Rows from block 4 of the audio encoder of a small contrastive audio-text model, named by matrix and row number. Rows with one number within an expert belong to one neuron, the router's apart. Each number is 128 + 24 x the weight over its row's rms, rounded and kept within 0 to 255. All counts start at 0.
After each expert's rows are labels from the 100 clips, of 14848, where the router gives the expert most weight on average: "top examples" is what is common among them. Only what is clearly more common there than usual is listed. The data: songs of 200 made-up bird species, synthesised, often over outdoor noise. In brackets: how many of the 100.
# router: router (encoder.blocks.4.mlp.router.weight, 8x256, trained with AdamW), inputs 172-255
# up: expert up (encoder.blocks.4.mlp.up, 8x64x256), inputs 172-255
# down: expert down (encoder.blocks.4.mlp.down, 8x256x64, transposed), outputs 172-255

# expert 3
router.3 [115 119 142 162 125 147 141 151  82 120 139  97 137 155 123 147 143 121 113 144 144 133 128 113 100 104 137 102 136 133 111 149 169 117 161  84  97 151 177 181 117 152  95 111 135  88 143 152 132 134 103 157 123 153 118  79 108 130 136 120  92 100 107 108 131 176 135 144 104 128 103 112 146 123 182  80 112 122 115 133 165 135  94 114]
up.0 [144 132 120 161 158 151 116 112 127 143 101  80 133 107  51 142 125 100 145 141 159 118 120 156 153 122 135 104 123 225 107  82 124 132 140 114 115  96 121 142 124 147 128 145 125 157  82 107 121 120 121 103 133 159 137 152 122  94 123 150 164 133 169 136  97 142 160 115 155 100 144 144 128 116 108 150  76 152 114 118 153 128 171 160]
down.0 [148 138 142 107 105 146 111  81 133 147  93 145 151  91 128  88 135 139 199 154 138 145 149 115 139 178 152 122 134 145 145 108 156 114 150 137 106 168 158 127 137 120 160 115 116  87 165 103 100 152 100 147 107 103 142  93 168 132 155 108 103 143 147 160  91 147 134 146 114 142 104 141 135 152 142 148 124 118 116 143 114  88 136 149]
up.1 [ 97 145 147 121 154 121  93 131 105 113 172 149 139 142 153  78 134 131 112 101 120 114 123 176 124  93  90 123 119  80 138 179 124  93 134 113 148 131 114 147 138 118 128 160 110 126 113  96 129 188 156 119 134 159 114 161 166 118 132 110  66 142 134 119 145 125 114 104  84 131 170 154 115 119 139 103 126 135 146 101 122 136 110 119]
down.1 [121 108 130 144 133 125 122 141 158 118 133 170 137 135 116 155 105 116 107 139  90 149 135 116 112 129  97 120 123 107 128 137 113 152 155 100 151  68 152 136 116 119 152 157 125 159 125 154 105 129 144 157 138 126 153 143 122 133  99 106 150  92  98  85 125 134 137 131 136 102 137 186 135  74 160 152 130 137 119 115  67 173 129 102]
up.2 [106 140 132 126 113 113 119 163 137 140  77 106 122  88 106 102 133 113 122 109 105 105 123  75 142 106 160 109 147 146 144 162 159 127 126 125  81 122 120 107 139 147 133 162 115 135 160 111 121 175  98 161 145 147 125 131 118 147 105 115  88 120 145 133 116 129  82 119 138 144 124 158 150 102  97 132 127 169 148 144  80 111 141 157]
down.2 [152 103 120 134 133 134 132 141 129 142 165 141 122 160 137 111 114 162 112 140 188  83  85  88 125 172 139 106 148 106 129 120 142 131 108  93 145 154 137 126 127 116 154 109 134 135 117  92 143 149 128 168 111 163 126 144 159 122 172 121 108 137 133  84 131 111 159 136  99 116 152 149 129 158 118 141 128 101 128 112 154 130 139 127]
up.3 [126 110 198 131 116 111 156 155  97 140 132  76 186 134 116  89  98 137 146 153 128 113 182 131 156 156 118 128  93 126 104 132 112 185 183 114 122 107 129 212 116 145 109 141 119 135 163 116 140 194 116 157 133 133 134 120 149 154 136  85 116 149 126 144 138 123 132 131 116 117 110 108 137 154 108  99 120 174  79 146 117  95  82 140]
down.3 [110 100 112  87 108 124 143 123 119 100 110 115 164 146 108 110 114 159 129 112  82 106 128 156 128 109  87  89  96 153 109 124 151 151 109 133 122 168 139 173 144 110 133 148 161 141 121 135 150  98 185 130 110 141 134 121 119 111 128 141 128 122 103 139 126 115 118 147 116 158 105 183 132 140 121 136 141 133 148 117 133 152  91 172]
top examples: buzz (51); first syllable: buzz (41); rumble (36)

# expert 5
router.5 [132 110 129  81 145 128 137 177 170 131  89 121 168 122 179  91 147 167 115 152 144 118 150 102 111 138 159 182 163  82 133 109  92  87 113  98 150 110 106 138 120 101 146 155  76 145 159  97 144 160 156 113 121 150 109 146 130 119 109 126 107 128 137 111 130 137 145  87 141 117 139 128 109 142 129 133 151 126 111 148 128  97 153 162]
up.0 [131 141 152 141 160 122 126 132 147 121 125 132 104 138 140 104 123 133 109 160 115 128 131 149 175 113 135 188 151  60 123 169 126 115 129 114 116 168 129 153 125 115 157  98 155 104 120 149 124 166 156 130 119 131 114  99 102 147  89 145 147 119 109  85 106 109 154 144 162 146 124  84 193 130 139 142 136 106 147 154 112 133  72 163]
down.0 [128 119 104 152  82 126 120 118 143 120 129 123 104 136 135 154 155 109 142 121  76 142 111 135 113 147 101 164 149 142  75 134 120 138 104 135 137 111 120 100 134 108 121 141 142 124 149 142 152 158 115 145 122 127 173 149 142 150 102 123 163 104 112 144 156 157 144 112 121 140 114 167 126 154  99 120 132 133 143 132 150 132  94 145]
up.1 [158 141 104 161 136 127  99 127 108 122 139 126 128 151 146 105 155 123 102 144 130 103 114 145 121  85 155 141 145  88 110 140 130 132 132  87  82 129  87 135 133 121 140 120 131 163 151 121 121 153 134 152 108  99 144 113 144 144 131 143 129 142  77 116 168 156 123 117 126 119 137  88 109  70  72 148 165 138 169 121 126 107 116 102]
down.1 [151 159 157 162 108 123 150 143 132  90 124 102 153 113 108 143 158 123 130 100 124  70 122 100 127 122 178 118 147 164 125 127 138 120 162 115 130 128 171 106 171 175 163 181 159 112 139 142 168 131  77 161 151 170 127 116 116 123 132 100 122 120 142 107 126 147 112 118 143 129 114 146  88 161 105 130 117 141 133 135 136 151 146 158]
up.2 [129  97 124  91 181 112 154  89  99 119 155  91  87 137 123  95  90 153 170  78 116 101 110 141 155 141 132 139 117 132 142 180 105  78  92 141 142 149 104 139 133  99 141 162 121 130 131  90 120 165 133 135 134 106 144 138 132 158 136 146 117 135 104  96  80 163  96 127  81 147 112 166 141  89 153  78  76 137 139 143 114 140 135 144]
down.2 [137 134 118  91  93 130 107 109 128 108 128 143 149 138  98 129  86 114 112 109 115 195 118 169 106 108 113 152 137 123 125 119 128  95 129 118  84 138 133 127 122 140 137 144 120 117 115  92 112 159 167 169 149 134 126 127 159 110 141 128  86  91 101 125 151 130 105 124 144 123  96 110 131 131 155 155 162 124 111 167 121 113 158 134]
up.3 [147 117 121 130  88 148 116 141 112 149 167 160 131 134 167 146 102 103 114  89  85 121  77 101 154 157 169 140 140 106 134 153 124  77  60 134  92 132 130  80 150 149 131 113 150  93  95 106 106 129 128 104 127 112 133 112 126 143 102 157 164 138 126  63  95 127 148 134 135 101 115 151 155 157 118 134 109 124 148 110 129 124 127 141]
down.3 [155 101 122 105 126  92 143  93  97 104 136 133  79 131 131 162 119  93 147  97  99 126 112 101 130 176 142 160 139 175 111  90 121 131 144 179 128 145 143 159 126 122 137 136 148 118 164 129 127 125 136 148 114 159 132 158 104 111 100  63 119 129 112 120 125 119 122 132 108 117 120 101 148  97  73 151 149 129 137  95 124 155  97  93]
top examples: high song (81); wind (59); harsh note (47)

# expert 2
router.2 [140 152 143 116 108 173 102  94 112 110 156 183 129 152 149 153 134 128 173  95 149 115 136 129 156 142 146 133 153 160 143 159 116  93 103 121 146 131 130 109 102 163 111 158 156  95 142 141 115 139  95 129 109 112 113 160 161 138 111  85 119 121 107 103 124 100 161 148 149 114 117 112 109 125 100 134 138 112 136 135 154 120 112 118]
up.0 [201 159 125 139 107  92 128 158 118 148 117 182 135 153 118 131 116 110 122 162 181 102  74  70 160 156 127 117 102 147 130 144 131 113 133 144 155 110 156 116 108 128 134 102 133 126 121  87 134 137 113  89 154 147 153 123 104 142 131 144 109 102  70 108 113 156 122 138 121  89 122 102 164 101 138 156 170 146  96 129 129 119 116 111]
down.0 [138 123 108 117 143 130 144 107 136 160 144  97  92 153  82 129 131 156 118  95 146 139  79  65 143 111 115 134 113 166 157 105 107 121 161 101 108 117 102 132 167 152 134 121 119 117 130 136  84 116 122 140 118 117 107 117 146  84 113 132 130 139 145 127 120 131 103  91 128 111 144 127 128 158 104 112  59 157 150 100 124 136 119 118]
up.1 [ 82 111 133 160 127 121  96 135 145 115  92 134 123 141  97  83 151 143  94  93 117 117 108 114 120 158  93 136 119 126 167  74 171 174 125  84  71 102 116 154 107 104 134 163 135  92 127 138 160  81 112 146  90 120 128 140 153 131 114 132 140 155 126 129  90 100 164 138  68 102 113 155 135 139 176  96 130 128 127 136 163 137  76 140]
down.1 [153 169  96 137 108  73 111 155 123 139 142 146 106  81 120 179 142 125 114 118 109 112 144 154 116 180 119 146 135  97  97  69 105 120 140 101 164 114 128 175 143 130 165 116 155 118 135 154 157 156 129 160 102 116 120 138 103 143 148 188 112 105 147  99 120 180  80 124 138 150 138 145 138 142 134 150 120 133 130 145 120 143 142 109]
up.2 [119 125 132  95 137 133 129 124  99 137 122 133 136 132 105 143 104 107 137 107 161 146 127 127 104 112 106 130 157 148 158 138 147 166 112 158 103 124 119 121 130 163 152 124 130 153 146 117 102  97 112 153 154 150 101 124 136 136 144 177 130 112 156 113 142 156 113 176 147 120 153 152 137 131 136 176 129 122 129 110 135 157 153 127]
down.2 [146 114 145 116  96 138 162 170 156  99 123 106 140 112 174 161 167 182 127 133 124 142 121 122 109 148 165 133 133 103 179 156  78 116 128 115 145 118 102 142 128 106  88 142 140 104 125  92 104 126 141  94 106 103 142  98 120 138  70  64 118 100 100 127 128 158  80 108 165 168 124 147 118 125 123 140 121 145 161 128 153 111 132 119]
up.3 [119 161 117 137 109 112  90 129 122 116 127  97 102 154 146  92 148 160 128 170 117 153 138 141 162 101 126  90 141  70 109 104 119 138 147 140 154 164 109 152 110 131 143 130  98  99 135 126 123 119  78 152 133 151 137 125 151  84 103 127 122 136 150 119 122 134 139  87 122 138  97  61 145 134 114 136 124 173  86 158 136 144 139 114]
down.3 [129 131 139  87 106 162 150 131 134  88 132 134 111  79 152 130 132 101 164 119 117  89 142 130  94 139 100 120 137 156  87 150 180 142 119 140 123 100 138 138  94 175 127  73 149 126 138 122 127 167 180 113 125 141 130 142 106 108  74 141 135 139  95 109 128  86 132 123 116 138 132 138 116 141 126 101 179 115 134 168  70 105 147 117]
top examples: low song (96); steady whistle (66); first syllable: steady whistle (65)

# expert 4
router.4 [116 113  91 123 133 142 105 122  78 118 117 170 126 125 118 103  99 160 161 135 102 136 146 164 115 126 163 141  92 172 136  93 139 100  89 115 161 106 170 120 143 124 133 136 163 133 107 148 121 146 128 124 162 141 118 147 154 134 114 116 119 133 142 112  81 134 142 120 156 106 154 108 132 143 158 154 122 128 144 163 134 157 120 134]
up.0 [137 104 141 155 117 141  92 161 116 117 114 148 129 126 176 123 119 197 147 129 150 154 133 161  97 135 105 108  86 132  93  92 130 120 153 121 134 132 138 123 124 145 181 130 130 123  90 138 125  91 113  98 113 121 112 128 157 102 137 122 137 104  96 122 133  43 119 133 129 141 133 135 128 124 148 157 145 156 143 187 119  84 130  90]
down.0 [115 108 139 115 143 118 151 151 155 160 145 130 112 131 127 170  97 128 156 109 161 119 176 135 135 119 133 137 100 165 134 139 129  99 122  74 157 100 129 159 125  98 136 111 128 138 114  95 140 140 120 145 143 135 101 139 133 136 121  89  96 117 122 136 135  85 163 131 161 140 110  96 124 159 120 143 122 168 135  99 158 160 151 141]
up.1 [130 121 163 132 126 108 148  96 143 111 150 158 157 154 114 130 122 157 164 141 169 114  78 113 162 151 147 104  99 101 121 110 151 153 141 120 106 112 150 109  67  88 141 143 140 117 107 146 124 137  89  76 120  87 132 165 137 129 127  90 115 139 106 125  85 146 115  93 135 137 105 109 113  98 105 124 144  80 151 114 102  96 127 108]
down.1 [100 117 175 136 174 128 130 116 107 128 150 148 152 142 142 102 141 126 145 162 119 104 109 147 104 147 103 145 125 133 114 134 118  92 103 139 124 133 157 144 123 160 128 125 128 121 141 138 165 151 143  94  94 148 120 160 154 152 131 138 144 118 145 166 154 133 148 104 156 102  91 132 125 115 110 144 114  90 158 104 141 122  70 103]
up.2 [136 124 157 148 163 161 108  90 125 137 105 135 130  87 137  73 118 138 135 116 149 135 119 104  87 123 115 151 144  98 137 143 169  68 100 141 116  97 143 118 123 111 156 126 149 151 150 183 133 100 146 142 125 123 127 107 117 171 136 149  91 114 124 122  93 153 142 126 100 146  93 114 143 111 133 144 111 162 139 133 116 143 178 127]
down.2 [ 84 112 125 126  75 146 164 136 117 138 125 144 115 152 128 133 132  66 131 101 131 134 127 139 156 105 136 112 125 158 121 121 134 103 144 148 113 108 131 113  75 126 144 135  92 132  83  84 132 171 117 146  98 125 115 134 140 131 123  76 139 153 125 108 109  72 139 136 132 116 126 159  87 114 120 121 173 115 123 130 129 155 112 136]
up.3 [ 88 116 145 142 128 139 141 153 131 133 129 130 113 111 128  99 140 167 110 102 123 137 109 143 123  96 106 119 139 128 139 139 159 118  78 125 114 143 123 161 131 146 177 136 145 123  98 154  89 134  96 132 145 135 101 137 147 187 129 155  55 111 134 123  92  75 143 140 102 149 110 124 105 128 171 156 140 122 177 120 134 149 125  95]
down.3 [104 133 124  98 102 119 122 136  96  97 116 110 149  88  92 126 126 117  99 159 157 143 133  97 163 127 141 141  72 134 137 129  93 188 120 134  90 130 137 132 127 102  95 124 159 120  83 129 133 125 140  77 112 192 105 162 122 144 152 117 135 136 135 158 140 152 105 123 135 155 115 132 149 165 109 126 166 105 166 127 106 115 103 122]
top examples: low song (68); crickets (62); steady whistle (53)

# expert 0
router.0 [101 154 131 146 162 146 112 109 118 125 131 106 101 127  91 190 133 125 136  90 104 134 138  96 125 151 114  83 115 161 153 114 109 111 100 115 114 174 146  79 145 100  92 129 111 141 134 155 127 155  82  80 124 151 182 104 142 165 125 150 118 118 107 183 112 152 122 109 151  92 111 128 113 121 168 123 125 110 119 113 138  95 146 152]
up.0 [141  92 128 162 108 119 131 130 136  99 164 127 122 136 155 115 101 119  98 148 133 140  99 131 137 120 110 156 150 101 110 125 124 131 162 131 115 168 110 115  94 134 115 126 117 142 127 145 107 170 132 144 124 109 162  95 168  97 138 107  95 113 161 102  95 124 108 110 177 100 100  96 148 121 133 156 108 115 146 114 157 127 145  88]
down.0 [127 122 129 154 117  75 141  94 107 121 114 119 131 131 115 111 117 120 130 136  76 135 131 118 131 138 150 123 133 121 111 106 111 133 115 166 140 117 108 141 108 147 152 172 130 138 138 137 139 195 144 146 123 116 150 123 132 121 146 123 123 139 164 119  99 116 157 120 108 129 164 131 129 151 125 111 108 116  85 139 134 147 117 126]
up.1 [133 163 133  94 159 127  71 116 137  95 103 125 134 126 127 126 127  92 101 151 128 185 196 138 161 129 165 148 133 157 128 124 122 132 129 110 157 112 162 125  89 127 101 141 145  86 126 140 121 157 113 132 157 144 118  87 126 112 119 133 110 116 112 110 130 177 136 111 151 114 121 110 126 106 146 142 119 147 150 143 133 183 127 120]
down.1 [144 177 133 127 134 161 139 136 122 134 101 105  84 103 123  98 100 135 154  74 117 123  84 103 120 129 137 115 136 122 157 144 134 112 109 143 126 164  88 143 141  82 107  68 135 132 159 178 153 120 122 135 135 144 132 110 168 117 147 146 155 117 185  92 117 117 104 126 138 156 117 144 139 116 148 140 165 108 101 121 152  97 163 120]
up.2 [125 152 129 110 131 139 123 140 113 178 138 125  97 116 147 104 149 108 143  80 100 113 174 139 145 165 164 136 147 114 174 127 131  89 117 147  87 163 133 155 106 135 158  94 132 141 108 111 136 114 149 112  58 139 136  87 111 124 129 106 117 114 112 146 140 129 145 140 196 122 131 119 130  94  81 141 136 147 121 100 141 161 109 126]
down.2 [138 113 128 173 109 111 102 122 144 133 103 123 114 134 162 114 187 163 136 142 157 125 148 128 111 142 112 102 118 173 128 111 130 146 128  90 126 156 137 114 118 172 168 122 146 105 143 124 143 119 106 115 163 135 119 151 179 122 150 149 187 102 120 128 152 163 129 108 132 104 177  93 150 112 131 112 115  65 147  86 153 124 144 142]
up.3 [ 66 159 153 127 143  87 155 114 147 105 123 149 116  98 118 162 141 146 128 117 118 108 135 125 121 114 111 122 124 153 175 108 154 138 143 130 138 122  61 133 161 101 107 130 151  99 145 150 140 166 142  88 131 131 175 127 120 132 136  96 149 148 149 166 135  87 137 160 125 167 107 128 119 170 128 132 139  91 114 144  91 151 145 131]
down.3 [120 164 118 130  85 132 160 129 109 147 134 124 152 125 133 144 140 144 141 132 138  86  96  82 151 101 141 138 110 144 118 155 182 125 122 137 190 164 113 121 112 182 119 129 146 111 121 101 140 138 162 128 163 124 113 106  81 159 115 129 140  87 145 131 144 143 102 130 147 150 137 104 107 105 135 105 160 160 104 119 154 111  96 130]
top examples: quiet level (58); click (36); first syllable: click (30)

# expert 6
router.6 [125 111 154 138  74 112 152 108 143 142  87 120 116 140 147 113 112  87  68 131 106 101  97 104 153 134 173 153  88 108 126 140 157 123  96 108 141 120 145 127 149 102 147 155  83 188 142 119  85 123 131 119 145 118 138 141 132 129 132 148 106 128 101 167 161 129 103 140 138  93 161 127 100 166 106 149 119 107  93 139 141 146 136 115]
up.0 [135 139 136 126 100 155 128 131 128 123 151  98 147 131 152 145 133 148 158  87  95  99 125 128 127 130 120 101 119 132 179 128 131 110  82  91 137 151  99 141 124 154 104 128 122 129 144  86 180 100 122  45 106 142 102 158 118 120 111 101 127 163 159 136 121 165 125 122 151 150 123 111 133 116  78  91 102 136 134 135 118  98 127 104]
down.0 [117 116 147 139 108 133 127 136 109 160 126 126  99 117 110 124 113 167 127 115 129  89 132 113 102 143 120 112 147  98 123 131 146 118  93 129 139  94 187 135  81 125 140 172 141 137 167 142 156 143  77 131 131 135 165 119 148 146 119 103 116 117 147 145 122 133 109 150 144 154 105 118 149 142 139  88 128  99 147  64 137 123 127 124]
up.1 [121 120 117 142 126  96 137 151 135 141 133 152 141 103 145 142 147  68  97 152 132 145 151 124 126 158 138 116 123 137  93 192  89 131 165 114 122 101 126 116 147  93 141 105 128 118  94 137 129 147 120 139  95 145 118 139 124 118 135 108 110 137 131 166 151 134 119 153 112  95 158 131 137 130 140 139  78 140  97 109 129 143 104  91]
down.1 [ 70 122 108 115 127 111 173 138 150  75 108 149  84  92 106 153  97 125 144 125 116 126 121 101 111 152  93 119  99  93 110 115  86 111  80 159 114 125 137 136 124  92 111 113 125 149 102 120 146 157 187 150 137 132 136 130 117 137 136 129 125  93 149 163  72  95 143 148  96 113 165 158  98  88 114 106 142 152 138 152  95 119  80 117]
up.2 [145 163  98 143 124 119 111 134 171 118 139  86 139 165 137 126 127 118 145 106  93 114 128 133 128 150 140 126 136 151 119 116 115  92 203 123 133 124 109 153 130 155 112 124 156 181 170 137  98 131 116 121 134 132 123 151 141 132 120 148  85 195  77  96 148 100 152 153 138  95  57  60 119 102 151 149 158 109 111 137 141 136 150 143]
down.2 [109 134 129 126 122 128 131 136 110 112 125 148 118 104 133 108  67 126 161 126 190 155 129 126 116 104  61  59 111  99 121 141  98 150 122 164  79 165 144 124 144 120 153 137 124 116 120 127 135 132 137 158  98 114 121 140 126 132  82 128 133 143 181  99  95 171 149 129 160 116 123 133 160  85 130  99 176 143 121 137 150 143 151 174]
up.3 [174  92 134 113 159 126  90 130  96 128 123 130 175 126 113 117 160 136 126 149 125 138 103  96 137 134 102 109 127  97 126 130 125 164 122 133 144 114 127 122 149  89 128 156  84 120 127 142 121 114  87 122 140  93 103 137 115 121  83 116 101 111 120 137 113 113 129 159 144  98 116 162 147 108 100 122 109 136  95 115 112 107 157 155]
down.3 [103 114 124 160 128 148 170 109 159 107 131 120 129 138 108 123 134 111  97 120 129 154 150 189 175 124 144 133 134 126 141 165 112  82 141 153 122 157 102 147 127 179 154 131 122 139 105 132 111 121 133 126  82 110 143 125 162  84 135  98 135 107 113 154 134 148  82 171 105 117 139  91  93 165 142  87 160 133 108 120 125 117 126 111]
top examples: pitch: middle (76); buzz (64); first syllable: buzz (62); steady whistle (52)

# expert 7
router.7 [110  92 110 105 112 123 147  72 140 148 167 105 113 105 123 158 122 151 121 135  98 127 123 137 140 171 106  77 128 171 146 111 111 118 158 134 120 123 150 128 101  91 144 116 118 150 168 125 123 146 158 166 143 134 148 135 134 163  80 113 127  86 153 114 152 127 148 113 134 125 158 150  80 150 129 122 113  95 124 141 110  90  88 178]
up.0 [124 114 127 105 119 123 103  97 121 129 157  97 135 148 111 110 153 117  97  64 141 165 125 149 151  74  98 134 135 112 142 116 168 147  95 143 130 180 160 152  88 142  99 150 122 113 154 154 191 131 107 119 101 141 129 127 109 129 125 165 102  96 146 141 167  80 127  86 140 140 111 106 133 121 122 108 114 125 125 152 139 121 123 123]
down.0 [130 134 137  84 113 126 134 153 138 118 139  84 128 113 136 124 139 103  78 146  99 147 120 123 118 177 114 118 115 144 127 115 147 152 155 106 125 182 110  98 154 168  98 129 138 120 163 118  86  93 105 151 195 135 140 115 143  97 117 114 141 119 144 126 161 176 156 141  94  71  86 177 146 134 137  80 120  88 147  82 123 165 149 133]
up.1 [140 135 146 132 132 112 177 135 128 116 185 143 129 128 139  83 152 124 118  62 186 109 133 188 155  66 156 154 103 103 142 110 105 110  87  88 123 157 100 115 139 132 108 121 123 107 129 129 144 145 103 164 123 147 130 141  98 158 134 147 122 125 110 120 116 144 126 117 113 125 112 114 144 132 109 160 144 115 147 161 103 131 154 141]
down.1 [100 122 141 131 136 153 135 136 104 154 123 138 123 116 164 121 159 131 148 168 115 145 160 107 102 182 104 133 143 156  73 104 116 112 101 123 133 135  97 120 111  92 118 177 177 192 146 158 103 162  93 160 133 149 124 113 137 140 135 126 112 114 157 124 148 140 105 173 151 129 128 119 135 149 130 146 127 166  95 111 165 136 125 123]
up.2 [137 138 116 107  98 142 142 103 122 142 139 148  83 109 124 157 136 107 119 125 155  76 122 100 123 151 134 161 116 137 126 113 124 113 134 145  96 128 131 110 137  54 153 160 103 116 154 176 136  90 113 116 113 143 152 133 138 128 133 116 157 123 146 112 118 112 112  95 132  98 142 155 144 167  84 157 138 149 131 133 125  97 128  81]
down.2 [183 147 158 147 156 110 126 148 114  98 133 153 137 145 130 124 155 101 127 150 103 133 153 134 135 135 163 119 164 101 153 109 150 150 173 123 140 143 133 100 136  97 180 159 132 122 108 185 100 134 134 124 119 126 137 146 147 158 128 132  90 142 144 167 163 118 133 144 136 128 164 174 182 163 149 155 144 152  79 111 146  76 143 121]
up.3 [118  98 128 156 105 110  74 113 139 120  95 143 152 112 168  99 144  78 148 115 109 112 190 105 113 136 129 135 119 133 142 126 184 128 156 115 167 108 137  98 125 128 134 111 111 145 147 101 112 115 132 127 140 127 112 118 108 136 109 145 194  93 145 165  92 148 163  99 134 112  93 121 153 110 151 149 136 117 113 136 152 147 112 101]
down.3 [123 116  93 166 118 151 150 111 152 114 118 125 108 109 122 125 140 120 119 156 116 118 129  78 109 103 110 116 125 115 157 140 122 121 167 138 134 128 140 130  80 146 137 139 131 149 120 118 120 112 124 169  97 154 110 127 118 128 129  90 138 138 118 148 149 132 132 109 154  97 111 170 108 121 112 116 131 135 120 152 114 152 174 149]
top examples: click (51); white noise (45); first syllable: click (40)

# expert 1
router.1 [187 126 153 137 161 130 146 153 162 113 151 127 137 161 130 114 129 146 127 115 107 149 137 132 140 168 142 133 124 138 182 119 134 140 132 114  93 105 138 119 100 160 126 109 142 122 141 152 147 129 108 148 131 146 118 119  97 124 100 154  88 126 149 152 124 101 143 111 125 100 106 105 156 142  96 119 166 119  89 138 118 105 147 129]
up.0 [144 169 115  97  72 126 126 118 132  80 130 120 132 136 134  68 122 107 158 138 118 146 136 133 120 104 136 134 194 104 159  91 118 125 142 120 144 145 113 102 131 136 151 135 109 111 118 116 145 154 149 129 150 114 164 161 105 157 110 124 128 126 138 111 131 136 117 110 166 113 139 134 128 128  91 130 115 126  90 125 123 159 119 156]
down.0 [136 126 186 134 161 105 100 142 101 120 166 113  88 132 129 151 122 130  89 163 145  99 113 117  95 129 123 120  82 123 131 128 117 124 135 174 145 114 115 133  96 140 139 116 109 121 163  87 165 140 103 156  86 140 152 133 113 111  70  88 132  85 123 168 106 138 142 123  69 152  75 137 120 122 112 110 141 121 152 142 115  97 156 173]
up.1 [133 159 147 112 124  93 114 143 120  64 121 127 132 126  92 127  93 161 134 153 130 111 115 121 115 109 108 135 145 140 104 140 102 137 125 142 109  76  67  78  84 112 159 113 123 158 153 141 157 105 136 132 156 141 114 190 133 131 132 128 142 120 115 151 138 130 112 175 132 148 123 142 106 136 120 120 114 161 132  80  97 136  98 138]
down.1 [ 94 109 127 159  97 107 125 155  97 123 120 109  78 138 103 108 164 112 144 110  84 106 114 148 125 105 149 138 120 112  85 137 128 133 160  92 106 172 103 137 180 136 104 132 151 157  91 143 135 159 138 107 122 134 139 123 117 137 101 128  87 124 124  84 132 123 126 139 134 115 142 143 144 154 107 117 107  97 120 141 151 137 135 125]
up.2 [175 126  96 141 154 106 108 123 134 131 117 120 120 100 113 125 109 124 129 119 112 100 114 131 132 106 167 114 119 149 168 106  91 136 130 130 152 144 128  89 103 126 109 157 149 137 152 162 151 146  85 108 142  96 149 121 108 180  75 137 180 142 141 104  80 120  98  81 157 155 105 129 157 102 123 123 145 128 160 101 115 120 133  97]
down.2 [148 111 126 184 140 138 171  69 163 165 104 164 120 143 110 128 146 120 147 133 182 135 160 155 123 116 137 138 151 146 166 161 125 119 129 130 106 124 122 143 141 163  90 131 124 129 135 169 124  99 141 152 100 111 107 111 154 133 142 130 124 110 179 137 137 111 155 161  85 120 134 136  73 106 166 109 103  92 133 179 144 158 132 123]
up.3 [ 88 123 173 133 143 132 151 139 137 154 128 113 159 133 158 129 108 148 160 157 141 119 122 148 161 155 131 156 126 165 139 179 134 137 120 100 118 134 160 140 128 113  67 145 144 118 117 169 171  81 151 141 115 129 133 133 117 136 110 116  98 143 119 127 112 111 164 152 138 148 120  94  94 140 134 104 140 126 124 112 135 115 159 114]
down.3 [163 135  80 110 146 137  82 129 155 106  95 148  98 158 132 141 119 124  97 136 115 153 139 135 113 145 155 141 127 101 129  91 137 119 157 112 118 181 154 112 177 131 157 122 124 134 148 138  82 133 129 105  79 134 117  67 168 146  98 124 156 135 135 144 157 129 130 174 140  92 120 124 116 138 100 162 128 120 156 130 106 133 149 154]
top examples: click (34)